A small sound classifier, trained from scratch.
Training: batches of 256, held-out accuracy 83%.
Rows from block 6, named by matrix and row number. Rows with one number belong to one channel. Each number is 50 + 12 x the weight over its row's rms, rounded and kept within 0 to 99. All counts start at 0. After the name is the row's rms in percent of the matrix's.
# convs0: first width-5 conv, stride 2 (model.blocks.6.convs.0.weight, 192x160x5), inputs 0-19, a 5 kernel for each
# convs1: second width-5 conv (model.blocks.6.convs.1.weight, 192x192x5, transposed), outputs 0-21, a 5 kernel for each
convs0.77 102:33 34 37 39 45 60 60 61 63 63 39 45 45 42 39 59 58 58 58 62 34 35 36 39 39 42 44 44 50 48 17 17 15 19 22 57 55 58 54 59 56 58 58 60 59 36 36 31 29 26 46 49 53 52 53 56 59 61 63 59 45 42 41 44 45 54 60 56 54 54 30 30 33 34 37 57 50 58 55 61 36 34 38 39 38 49 49 49 53 52 51 44 46 41 42 72 69 74 66 65
convs0.78 099:63 63 54 40 31 26 32 44 48 52 22 21 38 41 50 65 63 54 61 59 30 37 46 50 46 49 51 52 42 41 28 35 39 49 51 60 39 49 55 54 49 41 42 42 54 26 37 41 38 36 44 39 44 48 48 60 56 47 54 52 32 35 43 45 44 31 50 54 52 48 40 42 48 54 46 53 48 67 66 70 33 29 41 50 53 49 39 38 42 43 32 35 50 51 52 26 58 52 64 57
convs0.79 102:35 37 44 51 56 60 62 58 57 54 45 49 52 52 58 46 45 45 44 43 55 55 48 43 40 31 33 36 42 51 49 55 61 60 61 19 23 38 38 47 57 55 52 51 59 46 43 48 57 71 56 53 52 46 46 72 61 51 40 26 54 43 42 43 50 36 40 51 55 59 48 57 54 56 60 67 59 50 45 40 53 56 55 56 58 40 45 49 50 46 50 53 55 56 64 69 62 53 50 41
convs0.80 096:52 54 61 61 59 50 52 59 60 59 43 46 47 51 52 52 54 60 63 65 36 42 46 51 53 58 58 65 61 62 30 35 38 36 39 46 37 51 48 50 38 39 42 44 41 34 32 32 34 37 34 30 33 28 25 52 48 55 52 54 51 53 56 56 51 34 38 43 43 42 52 57 60 57 57 69 54 67 55 62 45 48 54 54 53 66 69 68 65 58 25 30 36 40 38 55 44 70 60 66
convs0.81 092:50 52 51 51 45 58 59 60 62 58 55 55 51 49 46 47 49 47 49 46 28 32 33 34 34 65 69 69 71 73 64 67 67 65 66 61 68 70 76 71 60 57 50 45 42 49 51 46 49 46 40 43 44 39 39 41 47 49 52 45 46 42 42 39 41 34 36 36 39 35 54 56 56 56 58 71 64 62 65 62 72 73 72 72 64 58 63 63 67 61 46 43 39 39 39 42 51 55 53 47
convs0.82 105:52 48 47 45 47 49 51 52 50 53 57 59 58 58 58 39 39 38 40 40 48 49 46 48 46 65 58 55 52 55 35 37 34 37 36 58 63 63 60 60 47 45 46 45 47 53 53 53 52 51 52 50 50 48 45 27 28 27 29 33 57 55 53 55 53 43 40 43 40 42 45 48 48 50 51 67 69 62 64 60 61 57 54 50 50 66 65 63 65 61 53 52 52 52 53 54 51 41 44 49
convs0.83 106:37 40 40 47 52 52 54 55 56 56 36 34 33 29 29 66 66 67 66 65 47 46 44 45 43 69 70 73 76 83 56 59 56 57 55 54 57 55 57 59 50 42 41 39 38 51 48 46 46 46 46 51 52 54 56 38 36 34 35 33 65 66 66 62 61 58 58 57 55 56 51 49 50 52 56 59 60 58 61 56 63 62 63 61 60 60 61 64 60 60 53 53 55 55 57 32 39 39 40 35
convs0.84 098:26 33 42 47 48 39 42 42 42 37 27 27 29 30 33 48 54 58 59 62 35 28 30 30 27 46 45 51 51 56 35 30 30 26 31 63 57 65 57 60 53 58 60 67 62 51 47 47 43 38 33 30 30 29 29 44 41 48 46 50 44 48 47 50 49 40 37 34 34 36 47 48 43 40 35 48 39 54 53 59 52 51 51 49 52 40 43 42 45 45 32 33 34 29 28 34 35 39 38 44
convs0.85 104:35 39 44 49 54 44 40 40 34 38 61 63 59 57 54 46 47 48 47 46 37 35 36 32 34 68 67 67 67 71 27 25 25 29 28 50 46 52 48 54 50 50 49 54 51 61 60 61 61 60 36 36 40 40 44 48 45 40 42 39 52 48 41 44 40 49 47 47 43 40 42 45 48 47 48 60 53 47 38 45 45 45 46 48 51 23 23 23 25 26 34 32 35 37 40 49 52 49 53 49
convs0.86 100:89 75 62 60 51 35 30 33 36 36 35 32 33 36 34 59 58 55 57 54 63 53 52 43 44 46 40 30 32 33 41 40 39 34 34 11 24 38 47 26 57 46 46 41 36 58 59 61 65 67 50 47 49 49 41 46 48 33 27 31 54 46 45 43 47 50 50 57 58 52 53 48 46 46 44 35 46 31 52 67 44 39 40 37 35 58 55 56 55 54 41 42 42 42 39 48 52 47 36 43
convs0.87 090:43 42 46 49 47 56 56 56 57 57 59 63 64 66 61 60 62 67 68 65 52 52 53 54 57 46 44 42 41 43 28 28 26 26 26 59 57 52 49 47 38 39 39 39 41 41 39 41 44 43 29 27 25 25 27 51 50 46 46 45 48 48 47 49 46 55 60 59 59 52 24 28 28 30 32 61 43 41 36 38 57 55 56 56 57 55 55 51 52 51 45 50 46 42 37 38 35 41 35 41
convs0.88 103:42 40 41 39 41 50 52 46 48 48 34 34 33 33 40 59 58 54 53 52 33 33 34 38 39 49 48 47 46 50 64 66 64 61 60 69 61 60 50 51 48 44 44 46 48 38 38 36 37 40 43 44 39 38 41 54 52 57 58 64 56 54 56 51 57 59 59 59 60 57 32 33 33 34 38 42 39 52 56 58 66 66 64 61 60 53 57 57 55 53 43 41 44 41 44 46 38 48 42 50
convs0.89 107:46 45 44 46 41 31 35 36 36 36 23 22 23 21 18 22 22 24 26 30 28 25 24 26 29 61 64 58 53 48 49 51 51 50 48 71 72 62 63 61 56 60 60 57 57 45 47 47 46 46 41 45 45 44 48 37 46 42 46 41 36 32 33 28 24 50 51 48 48 46 53 53 53 51 50 51 49 37 37 27 34 37 38 38 38 43 45 42 45 44 48 48 49 51 50 58 65 67 66 66
convs0.90 096:45 48 50 54 60 54 52 51 52 54 44 41 43 48 48 39 40 44 42 48 25 29 26 28 28 51 50 49 54 57 43 50 51 54 58 42 44 40 44 64 51 50 57 59 57 53 55 53 56 54 34 33 36 41 37 63 54 43 38 34 43 46 49 55 62 71 71 73 73 79 47 48 48 50 51 50 50 38 48 60 42 46 44 47 47 38 40 41 47 48 49 49 52 53 55 46 54 49 60 67
convs0.91 102:52 53 53 56 57 28 28 27 31 35 60 63 61 61 62 58 61 61 62 61 42 39 45 46 50 54 58 55 57 58 37 35 33 32 34 71 71 65 59 54 52 48 48 49 49 51 48 49 45 47 46 47 48 44 44 35 32 32 32 33 68 66 63 62 61 46 48 50 52 47 45 48 54 53 55 61 58 36 35 33 46 45 42 45 45 53 53 54 56 55 29 32 34 33 29 39 39 38 42 45
convs0.92 097:53 54 53 54 58 46 47 45 48 47 29 27 29 28 31 06 06 05 05 08 38 44 44 46 49 51 52 55 54 55 30 31 35 34 36 58 60 56 52 54 53 49 50 51 47 55 57 55 55 54 55 57 59 59 59 49 46 44 45 46 26 24 28 33 38 26 28 27 26 27 31 32 35 35 37 58 60 48 53 56 38 37 37 35 38 44 44 43 45 45 54 53 59 55 60 54 56 49 51 47
convs0.93 112:42 39 37 31 27 27 33 36 38 37 30 34 34 36 35 27 30 31 33 28 53 54 55 56 56 53 51 50 49 40 64 65 65 62 62 61 58 62 58 49 37 42 41 44 45 55 53 56 53 53 55 56 55 54 58 37 36 36 35 36 44 46 46 44 44 50 49 48 46 43 40 41 41 41 40 64 58 59 54 51 29 32 33 35 37 47 48 49 47 50 63 62 62 65 63 58 62 64 62 63
convs0.94 103:46 48 52 56 60 37 38 39 41 39 50 51 52 52 50 43 43 45 45 45 42 47 50 50 51 47 46 48 43 41 56 56 55 54 51 63 60 65 62 52 32 37 40 41 44 31 31 39 38 44 52 47 49 46 46 44 43 44 42 43 53 55 52 52 48 46 49 54 53 50 52 51 47 45 41 72 71 67 58 57 32 31 32 30 26 49 47 48 48 51 29 27 27 28 26 46 50 56 53 52
convs0.95 094:70 79 79 76 76 37 38 39 44 42 50 49 49 48 46 46 48 50 51 52 49 55 51 53 50 70 81 76 76 76 31 30 29 29 34 51 71 65 73 62 29 34 38 31 29 48 47 48 48 47 48 49 50 48 48 46 45 47 50 54 63 65 66 62 58 57 57 54 50 46 48 50 51 54 53 50 54 51 60 52 28 32 39 40 43 62 65 63 58 55 52 56 58 57 62 48 45 49 46 49
convs0.96 104:86 75 59 52 56 49 44 32 34 41 53 52 51 52 51 56 54 57 56 59 45 46 47 44 43 58 63 53 48 40 49 40 34 35 36 68 68 57 56 58 58 51 45 42 43 52 44 39 36 41 65 61 59 58 59 50 49 54 52 56 48 46 38 35 35 62 58 58 60 55 51 49 48 47 45 79 98 82 54 25 50 42 38 42 44 55 54 45 49 51 49 42 37 40 44 43 43 47 48 48
convs0.97 101:50 51 53 58 63 40 39 39 41 38 52 50 46 43 42 60 61 59 58 53 49 49 48 45 49 65 67 68 66 66 34 33 32 32 33 66 61 64 64 68 34 33 34 39 39 51 49 49 48 49 34 35 38 38 41 40 41 44 47 53 45 39 44 46 48 54 54 55 54 51 53 54 57 59 61 50 46 53 49 51 42 42 42 44 47 51 51 50 48 47 20 23 28 33 34 52 48 65 58 64
convs0.98 103:45 45 47 50 52 61 60 60 55 55 53 54 53 53 55 46 48 50 51 49 38 35 36 35 34 64 58 57 54 49 54 57 57 55 55 42 46 43 40 36 57 52 54 54 58 47 45 43 41 42 54 58 57 52 48 62 63 58 60 57 53 50 51 53 53 51 51 51 46 45 64 63 68 66 64 53 50 53 50 56 63 64 60 59 60 59 64 67 62 58 51 50 50 52 51 42 43 35 38 34
convs0.99 095:38 42 43 43 46 45 45 45 47 46 49 49 46 49 44 45 47 46 48 44 37 39 40 42 45 51 54 50 54 57 41 41 45 44 48 49 53 64 49 43 59 60 60 58 53 60 59 58 57 56 37 38 39 38 38 44 47 51 50 53 34 31 33 33 33 63 64 67 66 62 58 59 60 61 59 45 37 46 55 58 58 60 61 64 65 48 47 45 43 42 38 36 38 37 40 56 48 56 45 46
convs0.100 110:45 45 49 51 58 45 45 47 48 50 37 34 33 32 32 39 38 39 40 45 36 37 36 38 37 37 36 34 32 32 29 25 26 25 25 50 47 49 46 51 35 32 33 28 33 47 47 47 49 45 62 64 63 62 61 44 45 42 45 47 49 49 51 48 51 52 52 52 55 54 33 34 36 34 35 69 67 66 56 60 20 19 19 12 14 46 46 46 47 49 44 41 44 46 48 53 53 54 55 53
convs0.101 097:60 58 60 63 69 42 42 41 44 42 40 38 38 36 35 64 65 63 66 67 39 40 41 42 42 57 53 50 49 50 51 51 52 51 47 57 56 54 54 50 32 29 34 33 36 61 60 55 55 52 42 44 47 47 45 77 77 74 71 63 40 40 41 42 49 58 57 54 49 48 66 69 69 68 65 55 48 48 47 56 45 41 42 41 40 27 23 22 25 26 36 31 32 34 40 46 47 47 46 46
convs0.102 104:37 48 54 60 67 61 63 62 64 63 30 34 32 32 38 56 49 51 50 52 20 21 26 29 35 56 62 61 61 61 51 52 55 54 51 67 61 57 58 55 46 46 48 53 55 57 54 59 60 60 38 38 42 40 43 54 55 53 50 50 32 29 30 32 33 42 39 42 36 36 50 49 54 53 52 87 81 74 68 62 51 53 51 51 47 39 43 43 48 44 51 55 53 56 51 39 40 40 42 44
convs0.103 107:47 52 56 58 61 50 48 48 49 49 54 59 59 61 62 28 25 29 25 32 46 47 49 47 49 47 52 55 56 54 47 49 51 51 54 64 65 63 56 53 48 47 50 52 52 43 40 40 38 37 61 63 63 63 60 40 44 40 42 39 41 43 45 47 47 70 72 69 71 69 66 66 63 62 62 61 57 59 64 61 48 50 50 50 49 49 48 49 50 49 61 62 65 64 63 38 45 45 42 45
convs0.104 093:41 43 51 52 56 55 54 60 60 55 15 13 14 13 12 40 48 50 52 55 50 54 50 50 48 44 49 40 43 41 49 50 49 51 50 62 65 61 58 50 31 20 18 17 21 21 21 24 21 23 49 50 47 50 50 53 51 53 53 52 31 29 28 27 29 40 43 50 52 51 36 39 44 46 47 64 68 63 56 51 33 36 37 40 38 69 69 68 71 65 47 43 43 47 44 36 28 36 30 34
convs0.105 107:63 61 51 47 46 45 34 29 27 34 54 51 44 38 38 67 60 48 38 40 46 46 46 48 45 67 58 56 53 49 59 48 44 35 32 60 58 55 41 39 68 61 53 43 39 61 55 52 49 50 50 48 43 40 37 59 54 58 57 58 54 53 43 38 39 50 45 42 37 38 57 55 47 43 43 57 62 58 49 50 54 52 51 49 53 53 52 44 41 45 53 51 46 44 42 61 63 56 59 54
convs0.106 091:69 57 50 50 48 44 41 35 36 37 26 27 24 31 34 49 47 43 43 48 62 58 58 60 61 32 29 21 28 18 50 48 48 47 48 49 40 33 47 55 34 28 29 43 45 45 41 34 44 42 41 43 44 45 52 57 50 50 41 43 54 49 45 48 57 49 51 48 50 51 56 53 51 54 52 75 80 49 58 46 43 45 47 50 50 54 53 52 58 61 65 66 68 65 65 53 47 51 49 54
convs0.107 096:23 28 33 36 42 26 26 23 24 23 46 47 47 47 49 51 50 46 49 46 58 59 59 60 61 40 41 39 50 45 22 20 16 15 16 71 66 63 54 54 57 52 53 52 57 59 56 56 53 53 62 64 64 63 61 42 43 42 42 45 54 51 55 56 59 39 37 35 35 36 53 54 53 53 54 69 63 59 60 56 35 35 40 36 37 42 42 45 46 52 50 54 55 54 54 40 49 36 48 40
convs0.108 102:54 52 53 46 41 20 36 46 46 47 37 33 34 42 49 59 38 43 54 70 38 44 37 44 46 52 42 47 37 30 50 47 40 54 45 70 36 46 60 48 36 36 32 43 54 33 38 44 50 54 42 39 40 50 50 31 30 37 38 28 33 39 40 39 35 31 34 41 60 60 45 48 46 56 58 67 47 62 45 47 40 37 44 48 45 46 41 42 51 52 56 53 55 58 53 51 65 55 62 44
convs0.109 101:48 48 52 53 53 39 38 38 43 47 50 54 55 55 57 55 59 60 57 56 49 51 50 52 48 46 46 49 49 52 48 47 48 48 50 68 73 64 60 58 41 40 40 45 47 41 35 35 35 33 49 47 45 41 36 40 38 41 49 60 44 47 49 50 51 54 57 56 57 53 55 55 52 53 55 58 54 40 41 43 36 35 38 39 45 43 45 47 49 51 47 48 48 43 37 29 26 21 23 20
convs1.77 094:55 58 58 55 52 47 49 49 54 59 40 42 44 42 39 42 39 37 40 42 50 50 52 58 58 47 50 58 55 55 76 68 65 61 61 49 52 57 56 57 39 45 48 55 57 49 52 56 53 51 51 63 68 66 70 47 51 50 53 60 56 61 62 61 61 64 59 55 52 50 69 65 65 64 59 45 46 45 45 45 59 50 41 41 42 37 30 35 40 49 68 66 56 53 52 36 39 40 46 49 74 65 65 45 37 56 53 55 57 58
convs1.78 110:29 34 38 50 19 45 43 46 39 44 53 53 58 45 48 33 41 43 47 49 49 61 57 59 59 47 36 37 28 34 32 31 40 35 39 68 61 64 53 52 55 61 61 64 66 64 54 53 51 54 60 54 62 58 61 48 42 44 45 36 49 47 48 48 48 50 59 57 44 38 43 48 49 44 49 58 51 46 48 47 42 46 53 54 50 54 53 50 50 55 43 39 34 37 36 65 56 57 60 63 27 34 31 42 61 63 61 59 47 51
convs1.79 125:59 54 51 44 35 54 50 46 50 49 55 52 47 50 57 48 54 52 51 56 68 73 68 56 42 76 69 67 72 74 72 62 67 67 72 28 32 37 36 40 49 56 54 35 26 62 52 50 44 38 26 20 20 35 44 51 51 56 57 50 41 39 36 36 35 30 37 42 59 86 53 56 55 58 52 50 46 47 50 44 31 37 40 44 52 57 53 51 45 36 50 48 41 52 54 51 52 43 38 51 70 67 66 65 45 39 41 39 42 34
convs1.80 097:79 72 60 58 64 61 63 61 55 54 31 27 30 28 25 26 23 26 29 30 32 38 34 40 50 69 69 73 69 68 40 38 35 31 29 34 43 43 46 45 34 38 37 37 38 27 33 37 38 43 50 58 58 49 42 40 38 38 47 52 46 50 41 34 34 48 50 53 55 56 59 57 56 58 59 56 59 61 63 62 39 40 39 44 47 27 24 30 36 38 50 54 50 54 54 52 57 61 64 59 40 39 44 40 40 64 67 72 68 66
convs1.81 093:56 51 44 37 22 28 25 24 22 31 37 30 32 34 39 35 34 34 34 30 47 47 44 41 40 50 48 43 39 41 56 51 51 50 59 45 50 49 44 45 37 29 25 21 31 51 51 52 56 52 49 61 71 75 73 49 39 38 32 22 50 51 52 51 52 51 55 57 60 60 52 51 45 44 44 54 55 55 54 51 17 22 23 29 33 58 52 57 58 62 47 47 46 46 47 48 49 45 47 46 52 49 48 48 49 41 46 52 49 49
convs1.82 096:37 37 34 36 38 31 30 32 36 38 62 62 63 62 63 47 43 38 41 46 56 58 60 59 64 40 39 38 40 37 44 39 39 36 32 51 56 59 61 62 61 58 56 56 54 46 49 50 51 51 54 60 57 55 53 35 28 29 28 30 55 56 61 66 66 52 48 49 44 45 47 47 45 43 42 22 21 22 25 26 40 37 36 40 53 50 55 58 58 57 57 59 50 45 47 71 69 67 63 63 58 59 52 40 36 27 31 33 31 24
convs1.83 098:45 43 39 44 56 15 14 18 17 19 47 49 51 55 57 42 42 43 43 46 54 46 49 49 60 39 39 38 36 41 55 53 54 56 63 62 55 53 52 59 43 42 42 45 53 60 59 53 51 48 44 46 50 50 45 46 49 53 55 65 38 36 29 22 22 43 47 50 50 49 30 30 30 32 35 52 50 51 51 50 29 37 40 43 42 50 50 50 44 40 55 54 52 51 47 62 60 51 45 45 54 50 53 62 61 49 49 49 51 55
convs1.84 099:59 58 47 45 54 26 31 38 36 40 54 56 58 63 71 41 39 42 50 52 44 45 42 47 46 13 14 25 38 57 47 45 49 52 57 30 30 34 43 52 40 46 47 46 43 30 30 38 41 50 50 51 51 46 41 49 46 48 59 67 61 56 55 51 53 37 42 49 50 50 52 51 47 47 44 36 37 40 47 54 41 40 37 41 45 59 56 57 54 56 67 75 71 69 69 43 46 48 52 49 49 51 55 43 39 49 48 52 53 54
convs1.85 100:48 49 48 54 67 52 53 55 53 56 58 56 57 57 65 67 66 65 65 57 40 42 40 46 55 72 69 66 68 75 67 58 54 53 62 67 65 68 71 76 31 31 29 33 42 34 38 41 40 40 45 48 48 46 37 53 51 52 56 58 80 78 78 79 80 54 56 57 57 57 52 52 51 52 54 40 37 41 43 49 69 70 64 58 51 76 73 74 74 70 55 58 56 59 64 29 31 35 35 34 53 52 52 47 47 69 69 71 72 71
convs1.86 101:36 36 43 59 53 40 44 44 40 36 52 47 49 45 43 50 50 47 60 69 29 28 30 48 56 49 44 48 42 39 38 41 46 38 34 26 39 39 25 13 36 41 37 37 34 50 52 53 48 43 59 62 56 41 35 37 42 39 45 46 52 53 52 46 40 77 73 74 61 58 57 56 51 53 59 36 44 45 37 29 32 38 43 45 43 44 38 42 41 41 60 57 50 65 78 66 60 53 52 47 68 52 30 52 69 34 43 40 35 25
convs1.87 082:49 48 49 44 45 54 50 47 47 50 39 39 37 35 34 41 39 36 35 42 58 56 54 56 54 58 57 62 60 63 30 36 38 40 39 47 56 60 60 63 43 51 54 50 41 62 70 71 71 65 46 46 47 46 48 45 38 35 36 38 21 19 23 25 28 28 35 38 39 40 39 40 39 33 30 49 52 50 54 61 66 65 61 58 62 66 66 65 64 67 52 52 50 52 49 61 63 66 69 55 36 45 46 50 49 47 49 50 54 56
convs1.88 095:50 49 46 40 45 42 44 43 43 45 22 24 31 42 45 76 83 79 76 62 41 43 39 41 46 33 27 31 37 42 46 45 50 48 51 46 44 41 39 39 46 49 53 56 63 41 44 47 45 51 30 42 51 48 41 50 44 42 50 60 60 65 59 58 57 78 72 70 71 69 38 36 35 37 38 25 28 33 36 38 50 49 45 50 47 73 77 77 70 63 55 55 54 54 56 47 49 50 55 53 49 62 69 50 41 59 60 58 56 49
convs1.89 116:56 56 52 50 48 29 29 30 30 37 39 39 34 32 31 37 40 39 43 44 52 58 65 64 62 58 54 56 52 51 35 37 37 34 30 67 64 63 60 60 47 53 54 48 49 55 57 57 53 48 47 43 42 46 47 44 38 33 33 40 35 35 41 37 36 61 60 56 59 66 67 65 62 64 64 50 49 50 50 50 60 60 63 64 66 37 41 38 34 34 44 47 50 46 51 61 68 70 70 61 39 48 63 69 68 78 75 75 72 72
convs1.90 098:18 26 28 36 42 52 49 49 49 53 44 50 51 53 53 54 56 57 52 51 27 32 40 50 54 47 50 56 55 55 55 58 59 54 55 58 65 66 63 63 47 52 59 57 58 49 43 50 57 61 50 53 54 61 62 35 38 38 40 39 39 41 44 49 52 71 73 74 65 56 43 44 37 33 33 59 67 73 68 64 52 54 50 49 45 39 38 40 44 50 63 62 60 54 54 35 32 31 41 39 79 81 71 51 45 44 44 47 47 48
convs1.91 100:36 35 28 32 40 59 56 60 62 64 22 26 27 19 07 77 72 68 74 72 53 52 50 48 49 46 46 47 46 43 30 29 29 29 30 48 50 48 47 46 44 47 48 49 57 31 30 28 26 32 49 51 48 49 52 55 52 46 44 45 60 55 52 51 53 31 30 29 32 35 80 84 85 91 91 47 48 47 47 45 79 77 72 77 81 45 47 44 40 40 43 36 35 37 43 56 55 60 57 59 46 50 54 54 50 38 39 46 47 45
convs1.92 091:35 35 28 27 35 51 54 56 56 56 43 43 41 36 31 76 76 72 75 76 51 55 55 54 59 64 58 55 54 57 39 38 37 34 29 57 60 62 65 70 58 57 56 58 58 47 50 50 46 42 53 53 49 41 39 40 43 42 42 39 43 37 36 40 44 57 66 68 70 64 49 46 41 42 42 54 55 60 54 53 43 40 40 45 46 55 62 67 67 63 51 55 53 47 44 52 52 51 54 62 48 44 46 43 42 51 45 44 44 40
convs1.93 127:66 62 50 44 51 33 36 38 40 43 41 41 43 40 39 58 61 66 70 72 58 60 58 57 57 43 47 50 51 54 40 41 45 44 43 61 58 56 56 55 47 50 47 41 41 40 37 36 28 26 37 37 40 41 45 51 43 36 36 44 49 47 44 41 39 55 56 56 57 57 55 52 51 54 56 32 34 35 38 38 69 70 71 73 77 65 62 63 64 61 71 70 69 70 67 62 65 65 65 66 49 49 56 48 44 55 54 54 49 46
convs1.94 101:74 64 54 51 51 31 34 35 40 45 58 54 53 54 54 62 62 60 60 61 34 33 33 39 46 58 58 60 71 79 51 49 48 51 54 41 41 40 38 40 34 34 31 29 27 63 69 65 56 48 49 49 48 45 46 64 55 46 43 49 56 49 48 40 40 38 45 46 45 44 49 45 44 46 49 42 46 46 48 53 52 53 55 52 50 64 62 62 57 56 48 49 48 50 49 34 39 44 46 42 41 47 52 51 55 45 42 46 43 40
convs1.95 094:50 46 49 52 57 45 44 44 44 47 58 54 54 52 51 50 47 51 53 52 42 43 53 51 43 51 48 52 53 59 48 49 52 48 46 70 69 65 65 63 60 52 53 61 61 43 45 50 54 52 45 44 45 45 41 30 25 30 37 52 49 49 45 50 54 56 61 58 53 51 44 49 49 50 50 50 48 46 46 43 47 42 45 44 44 70 68 67 70 72 33 31 29 31 38 42 48 47 43 43 54 57 69 74 62 58 57 54 57 61
convs1.96 107:49 60 70 70 59 40 42 46 45 45 35 37 43 49 56 70 71 68 65 62 46 42 35 35 31 50 49 51 62 58 60 55 60 58 57 58 62 60 56 53 60 58 59 63 65 32 34 32 28 38 14 20 25 33 39 39 80 77 77 88 48 42 41 38 41 46 51 54 56 48 48 54 51 56 59 39 37 33 33 34 43 52 54 65 61 47 48 40 36 43 50 46 48 44 44 47 47 37 31 41 62 43 40 48 54 24 28 35 35 37
convs1.97 101:62 56 50 45 54 55 57 58 60 59 48 52 57 59 61 55 51 48 45 46 36 35 36 38 38 57 54 54 56 61 33 35 47 50 58 50 47 48 51 53 32 33 33 32 37 47 48 52 51 50 43 45 46 45 46 52 46 44 49 53 59 61 59 54 56 65 67 63 60 61 59 56 52 52 56 39 40 39 36 36 66 66 63 65 56 68 67 67 66 63 56 53 50 53 59 53 48 44 47 45 56 65 65 51 43 68 66 66 67 69
convs1.98 095:43 35 35 41 54 49 53 54 52 49 44 44 42 43 39 63 69 71 76 72 46 45 49 57 65 49 52 55 51 47 56 52 46 45 41 69 67 69 66 69 38 41 45 46 50 45 37 38 40 40 47 54 56 59 55 51 47 49 51 44 31 32 33 37 37 63 66 60 55 53 34 34 32 33 40 64 61 56 50 42 63 67 72 70 68 67 62 60 55 47 31 36 30 22 21 26 30 33 36 35 49 46 42 37 31 63 59 54 57 56
convs1.99 096:56 52 43 38 45 46 50 49 49 47 32 35 38 43 41 49 48 50 52 50 40 43 45 56 54 33 36 44 48 47 30 33 41 41 38 49 49 51 50 52 49 53 51 57 53 38 41 42 44 47 42 49 50 45 47 38 36 33 36 48 33 34 33 32 37 83 79 76 78 75 73 74 69 73 70 62 68 71 70 67 49 46 42 44 46 29 30 30 33 31 54 53 48 51 51 57 58 53 50 47 44 53 72 61 47 52 56 56 58 55
convs1.100 097:44 47 43 45 52 48 48 52 52 54 55 55 57 57 56 50 51 53 51 47 62 65 65 62 56 49 46 50 50 52 35 40 34 34 33 69 67 65 67 71 62 64 64 61 55 80 78 80 78 77 43 42 44 47 51 43 43 43 44 45 47 43 43 47 48 69 65 63 72 79 26 24 25 25 24 80 74 75 74 79 52 51 54 55 54 42 45 47 47 42 65 53 53 51 56 55 55 58 54 42 47 52 55 60 57 51 47 46 42 46
convs1.101 091:50 49 44 39 45 49 46 43 39 40 54 52 57 51 56 23 28 33 38 43 40 45 47 51 60 37 40 44 40 44 41 43 46 47 53 63 60 61 65 77 41 52 60 62 68 54 55 56 59 66 62 54 43 38 37 47 50 41 38 38 25 29 36 34 33 39 43 45 50 51 36 38 36 37 32 55 49 50 46 48 50 46 45 41 41 50 49 52 52 48 34 38 37 40 44 35 36 40 44 40 47 56 68 70 69 56 49 48 49 52
convs1.102 115:48 47 44 42 50 65 64 63 60 59 29 27 28 29 33 55 58 59 58 55 50 51 53 52 54 50 47 47 47 50 59 55 54 51 49 45 40 39 39 38 29 34 40 39 35 67 60 61 61 57 52 52 51 53 55 51 45 37 38 49 69 68 65 62 60 40 43 43 45 47 35 40 38 38 40 71 69 69 69 66 60 60 58 57 52 78 79 77 76 69 47 48 45 47 51 30 35 35 35 33 35 37 43 47 56 63 65 65 65 63
convs1.103 104:41 40 44 36 36 72 73 71 72 74 43 43 40 46 58 44 47 45 42 41 57 60 61 56 53 40 39 38 37 42 59 59 55 49 53 72 71 70 75 82 44 49 52 55 54 55 55 49 47 53 42 50 48 49 48 42 44 46 51 47 44 37 36 34 41 46 43 37 44 50 68 72 73 75 76 63 69 71 67 68 45 49 50 57 62 51 47 49 48 50 42 33 30 36 39 49 49 60 58 52 51 51 53 57 57 56 52 55 55 54
convs1.104 090:42 42 38 39 36 33 36 33 32 36 57 53 55 53 51 36 34 37 40 41 40 44 45 39 35 56 55 55 49 45 43 43 44 41 36 50 52 52 46 46 72 71 68 61 55 41 45 48 42 33 36 37 36 39 40 54 53 53 58 61 46 44 46 45 42 59 51 48 44 47 65 66 62 59 58 36 37 37 31 31 31 37 39 41 50 54 52 52 51 53 69 69 62 53 50 45 52 51 52 51 41 55 56 54 49 27 31 30 28 24
convs1.105 090:27 45 62 57 40 47 49 48 54 58 63 64 58 57 70 53 51 43 42 35 63 72 71 66 56 68 59 55 57 60 64 59 57 49 52 62 69 65 63 62 49 42 43 39 43 89 95 86 84 79 42 46 50 58 69 32 68 70 70 58 54 51 52 52 52 51 60 67 65 58 15 23 26 27 25 63 70 58 50 53 38 40 40 39 37 50 43 38 40 48 59 67 61 57 58 58 47 44 41 40 54 29 27 45 64 70 64 61 56 55
convs1.106 092:33 40 34 39 40 52 43 46 45 45 56 43 38 34 40 55 59 55 56 66 45 42 34 49 65 53 51 57 57 58 69 60 56 52 56 47 47 49 51 43 44 37 38 45 59 65 62 66 61 48 51 60 61 60 50 19 14 30 49 59 49 44 43 42 40 42 60 55 48 50 45 40 40 40 48 37 31 43 41 42 52 63 61 63 57 53 43 53 46 45 70 63 47 52 59 39 50 50 49 35 92 75 44 62 66 47 46 45 40 31
convs1.107 095:51 55 51 49 51 46 42 38 38 40 46 47 51 50 52 35 37 38 35 33 43 53 57 57 60 41 46 50 51 53 59 57 56 51 48 49 49 52 54 63 47 49 49 51 50 47 46 46 49 55 60 58 54 48 42 57 56 53 49 40 44 43 41 38 38 34 29 31 40 48 50 55 53 50 45 56 55 56 57 63 46 49 53 57 61 48 50 48 52 60 27 30 33 37 36 53 54 52 53 53 44 49 56 54 49 19 14 14 18 26
convs1.108 110:67 72 73 61 36 50 56 54 46 53 58 55 65 48 51 56 48 44 48 51 53 61 56 56 51 58 48 50 42 55 64 64 63 53 51 65 73 68 59 55 56 64 61 57 61 49 53 60 57 56 61 55 62 56 53 66 74 70 58 52 43 44 52 43 41 66 57 38 42 49 52 46 44 39 42 80 72 55 54 49 60 55 47 47 50 56 58 55 54 50 43 30 24 34 43 20 15 32 45 50 19 13 04 33 70 52 55 55 52 45
convs1.109 104:47 43 43 43 52 50 45 40 40 44 53 57 58 60 60 34 34 32 28 27 51 56 57 62 67 35 39 42 42 43 37 38 37 36 37 65 69 70 71 74 56 53 53 55 53 53 62 66 62 62 49 50 50 46 44 43 44 49 52 52 50 47 51 47 47 44 47 47 47 44 58 54 53 51 51 38 41 43 47 53 61 67 65 64 67 55 58 58 56 55 60 59 53 48 45 55 56 64 67 63 57 61 61 52 49 41 42 45 43 41